A small image classifier, trained from scratch: 72.5 epochs.
Rows from block 5 of a small image classifier, named by matrix and row number. Rows with one number belong to one neuron. Each number is 50 + 10 x the weight over its row's rms, rounded and kept within 0 to 99. All counts start at 0. After the name is the row's rms in percent of the matrix's.
After each neuron's rows are labels from the 100 images, of 14848, where the neuron reaches its highest value: "strongest on" is what is common among them; "lies over" is the class under the peak. Only what is clearly more common there than usual is listed. The data: drawn human figures in many poses. In brackets: how many of the 100.
# fc1: MLP up (model.blocks.5.mlp.fc1.weight, 960x320), inputs 240-319
# fc2: MLP down (model.blocks.5.mlp.fc2.weight, 320x960, transposed), outputs 240-319

fc1.62 091:62 48 76 52 50 48 60 40 53 48 62 52 65 53 52 50 52 54 43 45 40 51 44 74 43 41 56 52 50 53 53 58 37 65 29 49 47 49 26 56 60 56 47 48 53 40 57 24 72 52 60 41 32 59 43 52 55 49 47 51 58 35 45 65 47 62 56 35 48 52 59 55 48 47 47 55 38 55 45 76
fc2.62 088:56 52 56 23 46 63 44 40 44 46 54 35 52 41 51 48 65 57 53 41 54 55 47 47 51 49 49 37 60 62 25 46 40 41 71 38 50 67 46 54 40 41 40 45 46 64 34 45 43 62 42 46 54 46 45 42 56 75 46 43 45 45 41 41 40 51 54 20 61 55 58 45 47 48 62 54 50 50 41 48
strongest on: black trousers (69)
lies over: torso (32)

fc1.437 091:64 55 53 56 43 62 45 38 39 45 54 61 56 48 40 35 60 60 61 59 44 46 38 56 41 51 47 49 47 58 62 39 34 54 32 64 57 62 45 55 49 43 51 52 46 44 49 57 35 35 57 29 24 50 26 39 54 48 64 34 45 52 47 63 54 63 49 32 50 33 45 26 54 33 56 46 50 50 56 58
fc2.437 100:62 43 50 41 40 45 47 49 45 35 62 44 44 60 69 62 47 51 47 53 45 62 56 59 58 49 36 45 72 37 55 53 46 52 67 49 60 48 68 48 53 48 50 44 47 36 70 50 45 56 45 48 87 58 40 38 49 62 38 59 58 42 61 48 39 38 53 61 57 58 51 73 49 59 58 58 41 61 57 59
strongest on: black trousers (31)
lies over: leg (34)

fc1.605 095:38 21 53 52 42 43 56 32 50 57 51 44 25 57 49 64 51 49 54 55 50 38 43 51 63 38 46 55 51 40 53 70 60 41 53 44 62 55 43 59 42 42 63 52 33 44 46 40 44 48 55 45 46 56 40 34 41 43 60 43 60 54 35 46 46 50 36 34 44 57 61 43 41 60 43 51 41 27 35 49
fc2.605 101:53 42 54 53 59 49 60 69 52 50 43 58 47 48 48 50 41 50 56 39 45 45 59 60 47 40 51 40 57 47 55 58 43 61 44 51 65 30 48 67 45 50 44 51 53 36 48 47 42 51 56 47 46 58 27 17 40 43 64 63 29 31 49 48 51 46 43 48 48 39 61 50 41 45 42 42 48 50 48 43
strongest on: orange trousers (100)
lies over: leg (30)

fc1.93 102:69 52 79 61 67 63 51 35 51 58 54 26 55 43 53 44 65 54 62 42 52 38 43 42 35 49 43 50 49 54 60 40 38 53 46 32 40 53 45 51 47 40 63 49 33 69 54 55 71 57 56 54 47 56 29 61 42 58 54 50 48 50 46 41 50 60 45 44 68 63 37 59 34 44 66 30 37 56 44 42
fc2.93 111:54 53 51 54 60 50 58 31 67 48 57 35 30 53 67 40 47 48 46 56 72 77 53 51 49 42 50 42 60 42 39 64 64 48 58 51 53 55 32 51 50 48 43 46 54 49 45 47 53 44 45 46 39 52 39 44 58 33 54 47 45 55 64 42 44 39 68 35 40 48 75 41 58 60 51 67 62 55 38 57
strongest on: yellow trousers (100)
lies over: leg (28)

fc1.568 109:45 30 51 54 42 47 40 47 40 49 47 56 23 61 57 58 55 45 63 56 41 39 50 55 40 45 39 58 50 31 48 66 54 45 34 56 46 61 41 61 43 47 55 58 35 38 60 37 35 49 46 33 53 48 43 50 39 26 60 36 66 61 38 32 57 47 49 27 40 57 61 47 40 57 36 54 61 30 39 57
fc2.568 113:49 43 49 50 52 44 59 54 55 45 48 59 34 58 48 43 41 48 71 35 50 56 60 69 51 31 46 37 66 38 40 63 43 62 39 61 64 35 35 72 45 56 36 55 51 35 44 55 41 53 68 48 41 51 30 30 52 37 59 49 34 46 50 47 53 53 50 34 48 42 78 46 45 54 45 63 46 48 44 55
strongest on: orange trousers (100)
lies over: leg (54)

fc1.629 087:46 53 64 53 50 58 43 39 61 48 57 34 55 43 52 55 53 42 61 50 72 37 47 69 63 55 62 45 54 56 49 50 35 57 34 38 46 38 55 46 62 36 63 47 47 29 44 39 60 69 64 48 45 55 45 56 46 60 49 54 51 46 49 38 53 49 44 52 47 70 39 51 39 51 47 35 43 51 50 56
fc2.629 082:45 64 55 36 45 52 43 47 54 33 41 63 45 54 50 50 45 57 72 59 57 57 55 53 40 49 49 23 66 61 22 61 38 54 58 66 38 52 57 60 48 36 58 46 48 59 46 63 46 64 27 45 40 47 30 41 39 52 56 47 49 47 40 49 54 60 58 31 68 48 63 51 39 48 54 61 44 52 27 47
strongest on: yellow trousers (96)
lies over: leg (27)

fc1.706 090:43 64 71 48 48 56 56 43 78 47 41 45 45 42 51 48 38 50 50 50 36 59 37 70 60 45 66 43 62 47 50 62 40 46 34 43 40 52 65 50 52 51 58 58 47 25 64 30 50 37 48 37 50 58 42 47 66 48 60 47 51 44 57 51 42 84 35 28 40 43 46 41 44 71 58 66 77 55 58 64
fc2.706 075:50 62 44 48 52 49 40 53 54 45 65 45 63 49 36 59 48 58 46 52 56 55 35 33 41 47 52 40 45 73 46 41 53 51 56 55 43 50 44 58 35 46 40 32 63 58 36 45 53 64 53 63 50 37 48 45 64 66 41 51 34 48 40 63 55 19 68 40 60 51 68 48 51 52 54 55 39 26 42 48
strongest on: yellow trousers (38); teal trousers (37)
lies over: leg (28)

fc1.526 104:37 48 46 69 48 48 38 63 44 63 43 49 43 51 33 58 59 42 57 43 49 38 54 41 47 51 43 45 45 34 50 54 76 42 56 46 42 45 46 46 53 48 59 51 46 55 27 51 56 63 45 57 51 31 42 65 34 34 42 63 55 61 46 35 52 38 48 59 69 58 50 62 53 55 39 44 48 55 42 31
fc2.526 116:57 68 52 31 35 52 49 41 38 35 57 41 52 59 73 48 30 57 36 61 61 58 46 54 65 57 60 62 61 44 46 49 34 59 50 56 57 46 48 52 44 61 37 48 66 48 79 56 39 38 63 41 58 55 66 37 62 59 55 48 40 51 54 59 50 38 57 49 42 43 54 32 33 48 56 62 49 46 65 49
strongest on: red trousers (100)
lies over: leg (40)

fc1.235 098:32 32 54 66 49 49 40 47 41 64 40 44 23 37 43 55 59 36 60 43 44 45 45 51 50 46 54 65 50 45 56 59 61 47 50 32 50 44 45 48 51 51 59 67 55 52 45 56 51 45 47 45 66 58 58 40 31 56 53 32 51 59 51 43 53 43 44 39 52 59 64 51 56 56 33 43 64 54 49 51
fc2.235 100:39 56 48 65 50 30 64 58 49 50 41 46 36 50 36 59 47 46 72 44 51 40 52 60 50 63 52 52 51 55 45 64 44 45 48 48 47 40 44 68 66 50 56 59 43 44 63 53 64 42 53 63 35 55 49 46 49 36 73 45 40 54 64 33 60 47 43 44 34 51 63 56 52 67 51 39 48 33 57 54
strongest on: orange trousers (100)
lies over: leg (48)

fc1.238 109:56 60 46 73 42 65 49 52 67 54 58 39 36 67 61 39 66 38 66 57 61 54 43 47 47 37 55 60 42 41 68 49 64 43 61 28 65 53 44 31 39 45 48 48 35 50 31 56 39 50 33 39 42 36 58 54 37 36 65 54 46 48 62 47 50 60 51 60 54 62 47 50 44 64 55 55 67 43 38 40
fc2.238 125:37 47 36 40 45 35 36 64 30 46 51 64 56 35 35 63 53 46 48 51 41 40 63 49 50 56 47 60 42 54 28 51 45 51 52 50 43 40 59 67 56 62 37 54 55 57 67 54 44 55 52 51 48 66 57 45 48 51 37 45 49 62 36 57 58 35 40 59 49 31 55 51 42 38 51 40 34 37 67 48
strongest on: grey trousers (90)
lies over: leg (35)

fc1.621 095:27 44 47 69 46 51 48 51 62 63 42 49 45 56 42 46 55 44 50 39 58 37 35 73 42 70 35 69 44 41 47 46 50 52 33 48 49 39 42 53 63 47 69 63 51 65 27 46 57 37 61 28 49 40 45 61 34 30 54 50 46 46 45 56 61 43 54 48 61 49 47 64 42 54 59 41 62 51 49 42
fc2.621 080:39 46 46 59 50 28 50 45 47 57 52 42 49 37 39 54 48 50 80 56 42 59 46 49 46 44 44 54 63 62 50 64 53 35 60 31 60 59 49 65 49 54 38 63 44 40 52 34 50 49 52 61 55 55 43 36 58 38 55 44 42 54 46 40 47 38 52 58 37 54 57 62 70 45 60 45 40 35 61 73
strongest on: red trousers (88); handstand (26)
lies over: leg (50)

fc1.522 091:27 58 61 49 32 50 61 56 46 62 44 52 43 53 43 53 51 49 43 67 62 51 43 56 45 55 62 46 56 54 55 48 48 58 27 36 45 53 57 52 38 47 59 68 51 61 53 39 54 33 66 46 49 52 60 63 29 53 63 34 55 71 45 58 52 47 52 38 66 65 47 40 37 39 50 36 68 50 50 49
fc2.522 070:72 39 49 41 50 50 46 50 57 43 31 65 47 64 64 59 34 42 69 43 54 55 60 41 55 42 50 27 57 45 37 50 45 42 41 65 33 53 44 52 50 56 55 44 70 61 47 70 56 69 35 40 51 56 37 54 51 43 50 56 58 59 59 53 46 52 51 51 56 31 48 39 52 75 46 54 50 58 40 44
strongest on: teal trousers (100)
lies over: leg (35)

fc1.625 109:29 61 52 78 56 48 41 47 40 62 39 47 45 44 32 49 59 30 69 55 40 39 51 42 42 42 53 61 42 44 60 50 50 55 57 59 43 58 48 46 59 48 73 65 42 63 44 56 56 41 55 38 54 47 46 63 29 35 52 38 49 71 39 45 55 52 34 51 48 58 45 54 60 59 43 44 67 46 45 43
fc2.625 108:51 53 46 33 37 40 50 57 40 34 47 53 39 55 76 30 37 55 54 43 44 67 71 74 52 51 49 49 56 37 42 56 46 56 36 53 51 61 54 56 45 49 56 42 49 36 60 39 26 38 52 37 61 61 54 46 56 62 68 60 44 47 64 40 59 55 44 50 48 64 51 55 42 46 51 70 57 49 42 65
strongest on: teal trousers (67); handstand (34); blue trousers (30)
lies over: leg (63)

fc1.494 097:45 29 52 51 50 52 41 30 45 53 42 51 21 59 57 66 47 47 60 52 41 40 50 53 57 43 43 62 43 31 46 70 61 41 43 49 57 40 45 52 42 44 69 50 33 46 50 49 43 53 46 34 53 53 50 38 40 37 47 33 65 47 43 35 54 46 40 37 32 59 52 43 47 60 52 49 50 36 44 49
fc2.494 097:52 52 53 55 56 46 64 54 63 51 48 62 40 52 52 50 41 45 70 31 49 54 54 61 55 38 53 37 62 40 46 64 44 64 36 51 70 28 34 66 38 51 43 56 48 34 41 44 36 54 55 46 37 53 30 20 52 37 71 56 34 35 51 48 55 49 49 40 41 39 66 49 44 52 41 49 46 39 47 48
strongest on: orange trousers (100)
lies over: leg (53)

fc1.112 101:49 41 63 43 40 50 53 39 42 60 37 46 29 59 59 75 53 41 59 50 49 47 49 59 43 38 60 59 45 37 55 59 66 41 46 45 59 33 41 54 35 43 55 60 46 46 46 41 39 53 36 49 44 59 58 36 41 30 43 35 70 49 37 43 58 61 47 42 38 67 43 51 49 59 41 44 33 45 36 56
fc2.112 090:55 47 62 61 63 45 56 54 59 52 50 53 36 48 49 59 51 46 79 39 61 49 52 60 54 40 64 40 63 39 51 64 41 63 40 40 62 29 34 65 35 44 48 61 43 40 47 51 38 53 57 53 40 45 28 17 38 45 70 59 45 43 49 39 56 58 50 42 44 37 56 53 42 47 37 46 41 34 49 41
strongest on: orange trousers (79)
lies over: leg (29)

fc1.490 096:32 40 80 56 63 53 46 50 51 48 52 54 51 41 36 52 53 48 38 57 36 59 38 65 63 64 58 48 44 49 48 53 56 44 67 43 45 63 43 46 47 54 48 34 58 56 44 37 66 39 57 59 41 46 52 63 45 41 47 50 44 43 51 60 42 53 51 26 54 44 47 56 59 46 47 63 64 59 33 42
fc2.490 099:50 64 29 42 37 32 52 45 52 49 38 59 51 53 60 55 46 59 51 45 47 49 73 29 51 38 47 36 57 68 44 58 52 52 42 59 54 44 54 50 55 38 54 52 57 48 48 52 46 49 28 63 33 55 49 43 47 71 43 70 40 45 52 48 57 55 53 68 62 46 45 41 47 35 33 36 50 53 45 43
strongest on: pink trousers (100)
lies over: leg (36)

fc1.710 100:38 36 60 48 37 42 77 52 45 51 36 57 60 54 53 33 64 55 55 61 45 39 42 56 38 57 53 40 36 52 51 48 52 43 51 41 52 60 58 60 43 38 49 63 46 53 35 32 49 47 62 39 54 47 58 54 68 67 56 25 34 56 45 39 49 64 49 36 64 60 60 52 55 62 57 49 57 42 39 58
fc2.710 106:45 49 36 48 44 36 38 54 51 42 45 63 44 38 40 38 55 63 69 57 38 42 50 66 38 36 48 41 61 56 54 66 37 47 36 55 33 49 34 60 63 61 40 59 49 50 49 63 55 31 64 55 49 46 30 63 40 41 55 53 47 57 47 44 52 67 52 39 64 38 53 65 44 54 50 63 48 69 42 59
strongest on: teal trousers (100); orange top (37)
lies over: torso (54)

fc1.640 090:48 48 37 50 58 40 37 42 54 37 50 65 46 49 44 51 35 54 86 45 26 38 56 40 51 41 43 39 49 34 53 54 50 46 52 61 39 47 33 52 37 45 70 33 52 45 51 33 41 55 56 43 49 52 31 38 53 37 51 45 52 48 50 48 50 62 35 46 45 51 47 64 61 50 54 59 40 63 36 55
fc2.640 086:48 54 49 66 30 57 42 64 34 64 55 58 51 71 47 49 65 40 35 58 41 52 50 61 48 73 47 67 54 47 47 54 49 50 41 39 60 61 66 47 39 75 34 71 44 62 53 70 46 48 45 60 41 47 45 48 29 37 63 42 52 51 49 47 38 52 56 59 63 38 54 22 31 58 58 35 48 48 55 38
strongest on: orange trousers (72); star jump (36)
lies over: leg (31)

fc1.139 114:62 49 54 50 49 47 50 37 35 56 56 44 38 47 42 53 60 49 48 53 60 32 42 72 57 49 49 58 40 52 51 35 45 49 55 50 55 41 51 49 54 32 47 39 55 62 33 54 50 66 40 42 36 59 57 45 45 48 48 58 27 43 45 46 47 39 35 50 56 47 53 41 46 53 56 39 54 58 43 38
fc2.139 128:51 64 54 54 63 59 66 42 61 42 63 44 51 51 60 46 26 55 39 61 42 63 54 26 43 54 49 49 73 48 61 61 54 49 50 47 49 51 57 62 53 60 57 50 47 35 72 49 54 32 57 55 70 42 39 50 66 59 35 47 53 58 63 45 51 50 59 62 56 57 61 52 61 54 55 53 55 46 67 57
strongest on: black trousers (60); brown trousers (34)
lies over: leg (28)

fc1.767 091:47 54 49 68 39 45 49 48 69 67 45 39 45 43 43 56 59 60 64 56 55 35 35 52 34 53 63 65 54 48 52 51 57 33 59 55 65 38 66 33 48 54 72 56 39 58 43 56 59 72 57 46 40 48 48 49 45 50 53 46 42 38 31 43 66 54 39 48 48 46 40 37 23 55 47 35 34 52 60 42
fc2.767 063:40 70 55 58 59 43 67 56 57 55 54 44 50 39 51 67 41 43 67 41 37 32 59 44 49 58 56 41 60 56 53 43 47 46 65 42 38 52 68 50 58 55 50 51 55 39 61 40 65 46 39 57 68 32 51 52 54 51 54 62 64 58 69 45 47 56 46 56 48 51 49 73 60 63 42 40 54 51 53 50
strongest on: red trousers (93); handstand (27)
lies over: leg (74)

fc1.718 100:45 40 41 59 49 51 55 36 70 53 50 62 44 60 51 62 49 51 49 42 57 51 38 66 51 50 46 41 51 45 47 56 54 50 16 57 61 31 41 43 40 49 60 67 70 57 42 47 61 43 46 49 40 59 50 52 46 21 65 57 35 44 50 49 61 37 43 54 44 38 59 55 44 45 52 47 54 62 30 44
fc2.718 098:33 65 44 61 49 48 42 57 32 55 68 34 59 31 42 42 59 46 58 66 28 52 70 43 38 48 57 63 51 66 47 50 45 42 74 44 23 69 53 48 68 62 39 43 19 46 55 56 59 52 48 68 53 43 53 74 55 57 37 58 62 67 50 47 46 59 52 53 50 57 51 58 57 55 59 39 45 32 57 57
strongest on: black trousers (86)
lies over: leg (29)

fc1.64 091:60 51 51 45 48 33 45 49 39 50 65 38 52 52 56 44 56 66 62 45 62 54 54 61 44 59 33 55 56 45 41 64 46 47 60 59 62 46 39 63 66 42 45 42 47 47 56 67 56 63 56 55 33 49 47 51 73 53 60 42 48 47 64 51 57 30 50 43 38 63 72 54 61 63 61 66 46 22 50 39
fc2.64 094:51 55 59 38 62 43 58 44 63 31 70 49 49 51 39 64 44 61 61 40 61 63 53 56 47 51 44 45 78 48 38 67 44 49 48 49 56 34 45 58 65 49 34 44 50 46 70 57 59 49 44 55 30 57 43 45 63 38 58 49 49 48 60 53 52 39 56 36 40 48 73 56 56 54 47 64 43 46 52 48
strongest on: yellow trousers (100)
lies over: leg (37); torso (30)

fc1.614 120:63 53 73 51 51 48 49 25 56 55 51 53 51 49 47 48 62 65 45 54 57 59 31 63 41 61 64 31 53 44 47 68 38 42 31 34 69 45 37 49 57 43 57 72 60 57 61 48 49 31 63 46 55 55 43 50 47 43 54 37 49 44 54 39 64 74 41 40 57 45 41 47 38 32 58 54 52 53 50 50
fc2.614 174:57 41 51 53 59 56 56 49 49 37 55 41 59 41 64 53 32 39 43 56 56 46 60 34 67 46 55 62 49 56 49 32 47 42 67 66 51 52 52 45 55 44 59 30 58 44 59 54 57 76 32 36 56 47 43 43 57 69 42 69 49 37 51 62 37 36 51 61 40 37 44 45 47 59 48 43 52 49 55 42
strongest on: teal trousers (100)
lies over: leg (25)

fc1.178 100:46 51 48 57 40 65 46 58 41 52 69 54 47 59 49 57 39 46 45 40 41 63 49 45 57 54 40 53 52 47 53 55 48 68 22 44 35 61 38 61 39 59 49 49 50 55 51 38 42 46 58 51 41 54 52 30 35 34 54 45 50 55 49 69 58 48 62 51 43 57 55 60 43 54 55 48 38 49 57 67
fc2.178 101:47 53 44 41 69 57 45 41 51 50 54 45 57 48 46 54 47 41 50 36 57 38 49 51 52 45 43 50 67 59 30 31 38 63 55 57 62 46 37 60 57 39 39 61 54 76 36 46 41 62 56 48 32 41 44 28 54 56 49 56 62 33 35 55 46 34 53 51 42 38 59 45 51 44 56 41 31 36 49 45
strongest on: black trousers (100); red top (25)
lies over: torso (70)

fc1.56 102:41 44 38 62 54 53 63 40 65 45 54 43 56 55 62 54 49 42 39 51 22 37 41 44 23 55 60 54 50 52 62 72 46 50 59 60 59 72 57 54 48 51 59 55 54 52 56 51 65 48 53 34 64 34 55 43 60 58 55 34 49 52 42 48 57 49 45 41 59 50 70 40 60 81 60 55 51 41 53 54
fc2.56 109:49 53 50 56 59 50 40 59 48 60 52 57 57 49 38 55 47 55 55 63 61 57 56 66 66 42 49 54 29 54 42 43 49 48 26 49 39 42 41 47 55 57 46 36 57 44 48 33 43 48 54 52 42 56 54 59 54 24 49 47 55 57 52 64 54 47 61 55 35 39 45 54 56 25 51 50 50 46 60 54
strongest on: black trousers (37); white trousers (33)
lies over: torso (35)

fc1.153 094:33 38 59 64 50 57 48 46 41 54 63 52 27 36 59 40 68 46 58 50 26 50 45 47 30 47 44 52 43 63 58 69 53 44 50 34 41 51 31 46 51 42 72 55 50 49 49 47 52 38 56 57 54 41 35 59 48 55 43 41 33 42 44 33 33 69 43 61 32 67 47 51 50 58 62 48 47 47 58 64
fc2.153 074:68 46 61 55 57 45 42 39 52 62 54 33 50 49 53 56 47 43 63 63 48 61 50 42 47 46 68 42 46 57 51 73 37 54 43 48 31 74 48 47 57 43 83 51 45 56 32 58 39 40 49 47 53 41 41 32 41 60 57 51 47 59 49 40 66 77 60 42 51 41 43 35 51 58 44 52 59 37 36 55
strongest on: pink trousers (100)
lies over: leg (28)

fc1.740 088:46 49 48 50 23 44 61 33 49 50 44 43 34 53 59 54 59 51 42 61 62 38 43 59 50 57 56 56 53 37 53 69 61 34 48 43 56 63 53 58 47 59 40 61 43 43 56 45 49 52 50 54 46 62 52 44 43 54 64 46 53 63 41 43 39 45 41 37 40 51 71 50 43 55 42 48 48 39 47 45
fc2.740 092:54 32 55 61 60 61 78 63 71 69 40 53 50 68 56 43 32 42 35 33 51 48 39 37 58 42 52 42 51 39 55 38 57 63 35 61 62 37 50 53 28 47 48 50 69 36 38 40 45 49 54 42 44 43 47 35 45 43 50 49 27 35 40 52 45 48 51 54 50 45 65 39 57 50 32 35 58 45 43 31
strongest on: orange trousers (100)
lies over: torso (57)

fc1.182 094:55 49 52 57 54 33 40 63 36 65 39 35 29 51 53 42 56 47 49 57 58 50 36 60 60 53 44 42 47 48 52 60 74 28 61 41 50 60 43 46 43 41 47 57 49 52 40 47 47 43 40 52 56 62 51 53 34 33 47 25 40 65 43 34 35 44 42 55 53 42 39 51 42 55 50 47 62 52 63 37
fc2.182 089:61 26 50 77 50 49 47 39 47 56 49 42 46 45 66 48 60 42 51 45 44 43 52 32 41 44 34 37 42 54 59 50 51 39 64 40 26 59 26 47 51 44 56 58 43 54 40 48 40 62 42 56 53 44 40 42 50 65 46 61 51 61 48 32 51 59 57 58 58 58 43 52 61 50 41 48 48 50 42 70
strongest on: pink trousers (58); red trousers (40)
lies over: leg (46)

fc1.452 098:55 63 74 55 57 50 50 36 67 46 52 36 49 64 44 64 48 49 57 34 68 51 53 72 60 47 48 32 64 37 57 50 41 47 38 51 48 42 51 44 57 38 60 46 44 42 56 36 68 45 46 39 45 49 53 56 62 43 61 53 65 62 59 51 57 47 59 30 47 65 50 67 48 58 66 56 41 59 43 58
fc2.452 104:50 70 47 34 56 55 57 46 63 47 60 49 52 38 49 48 60 59 57 57 61 52 65 54 34 48 50 33 62 67 47 47 32 76 54 51 47 34 54 46 54 31 47 47 46 75 47 72 60 62 54 53 52 38 26 55 50 77 49 59 61 45 49 53 48 53 53 59 71 47 44 56 39 51 52 46 44 68 41 43
strongest on: yellow trousers (100)
lies over: torso (32)

fc1.534 092:56 30 66 66 39 45 40 52 44 57 61 57 44 50 53 51 62 64 42 51 51 39 46 60 39 62 38 51 40 63 66 60 50 52 36 35 61 57 45 43 54 48 76 45 56 70 41 53 57 29 64 46 53 57 55 42 27 45 49 42 47 50 43 35 37 53 46 47 48 48 48 49 39 62 55 50 64 56 54 44
fc2.534 058:69 52 53 61 55 44 51 33 45 44 52 30 53 55 56 54 46 59 44 43 48 41 50 39 51 49 64 44 47 54 63 43 44 50 49 52 43 62 49 54 39 43 65 48 54 53 34 43 57 52 48 46 69 54 55 40 62 59 52 38 28 60 38 40 53 54 53 29 54 62 48 45 55 59 57 48 53 39 59 48
strongest on: grey trousers (71); lying (25)
lies over: leg (38)

fc1.11 094:69 59 57 56 42 54 71 39 47 64 53 34 41 57 52 49 67 52 58 48 63 39 39 71 42 62 33 62 55 42 55 58 55 57 60 39 63 47 46 45 66 46 56 55 41 61 53 41 68 65 59 48 51 52 33 62 53 62 50 50 48 44 44 28 53 39 54 35 52 63 60 59 48 64 62 51 41 43 48 46
fc2.11 098:61 62 58 49 47 48 73 41 66 39 44 50 38 54 57 32 52 60 60 40 69 54 49 76 39 56 46 26 61 57 33 55 46 46 53 35 39 35 33 54 62 32 45 59 56 57 43 65 49 59 46 46 47 52 17 52 47 59 58 61 48 30 58 39 44 58 59 44 72 46 55 50 44 52 54 57 42 64 39 54
strongest on: yellow trousers (100); splits (30)
lies over: leg (25)

fc1.492 104:43 35 62 62 47 45 58 56 41 71 50 47 50 45 45 44 64 58 59 57 53 38 41 59 37 58 40 33 29 53 63 51 56 44 51 32 40 48 47 56 56 34 55 48 48 61 35 43 45 46 56 49 46 52 42 60 57 51 45 47 29 51 52 40 38 59 57 47 59 69 59 61 58 61 53 44 52 52 38 56
fc2.492 085:47 55 23 40 44 31 38 40 50 51 45 51 43 51 39 53 40 53 62 53 34 34 63 49 49 40 57 55 66 45 40 56 34 62 45 73 47 54 46 62 56 59 43 68 63 54 49 58 52 42 71 42 44 40 46 32 46 44 52 53 59 64 29 49 68 54 56 48 58 35 59 35 44 44 40 62 35 46 53 50
strongest on: teal trousers (60); pink trousers (35)
lies over: torso (33)

fc1.683 096:51 47 65 66 49 47 62 45 42 67 35 43 34 48 54 41 57 56 49 44 54 45 42 69 42 55 62 50 42 41 69 60 48 60 37 51 44 54 31 48 50 54 50 66 60 56 53 45 45 33 67 35 51 54 66 62 38 44 39 32 35 66 46 46 55 74 46 40 55 45 62 46 43 56 45 49 58 57 50 46
fc2.683 076:57 51 52 64 55 55 45 43 56 55 39 43 56 32 39 47 66 57 74 48 65 44 44 44 47 31 52 43 40 55 40 47 57 22 61 27 61 34 29 48 55 44 31 50 53 58 46 44 45 57 56 68 47 57 32 55 58 51 41 63 53 50 41 35 55 58 62 52 53 42 43 53 55 25 38 50 50 55 40 61
strongest on: teal trousers (100)
lies over: leg (29)

fc1.752 091:45 53 52 54 28 42 55 59 39 37 44 57 39 50 41 38 54 47 61 52 50 51 48 56 29 51 49 55 47 46 54 60 55 39 40 47 45 73 52 56 50 65 49 61 41 56 57 41 52 37 71 39 56 60 41 56 63 37 62 33 41 66 43 35 38 47 52 23 56 66 72 50 57 53 63 45 60 45 50 59
fc2.752 097:46 58 32 45 48 43 52 60 65 47 51 55 52 53 42 44 44 43 64 57 44 45 65 56 49 34 48 54 51 64 32 51 48 63 54 69 37 49 56 54 56 72 35 39 56 44 44 50 70 63 49 45 38 47 47 57 55 52 44 50 43 58 28 65 42 49 60 39 36 39 61 55 48 66 56 63 32 55 50 59
strongest on: teal trousers (100); stocky (60)
lies over: leg (37)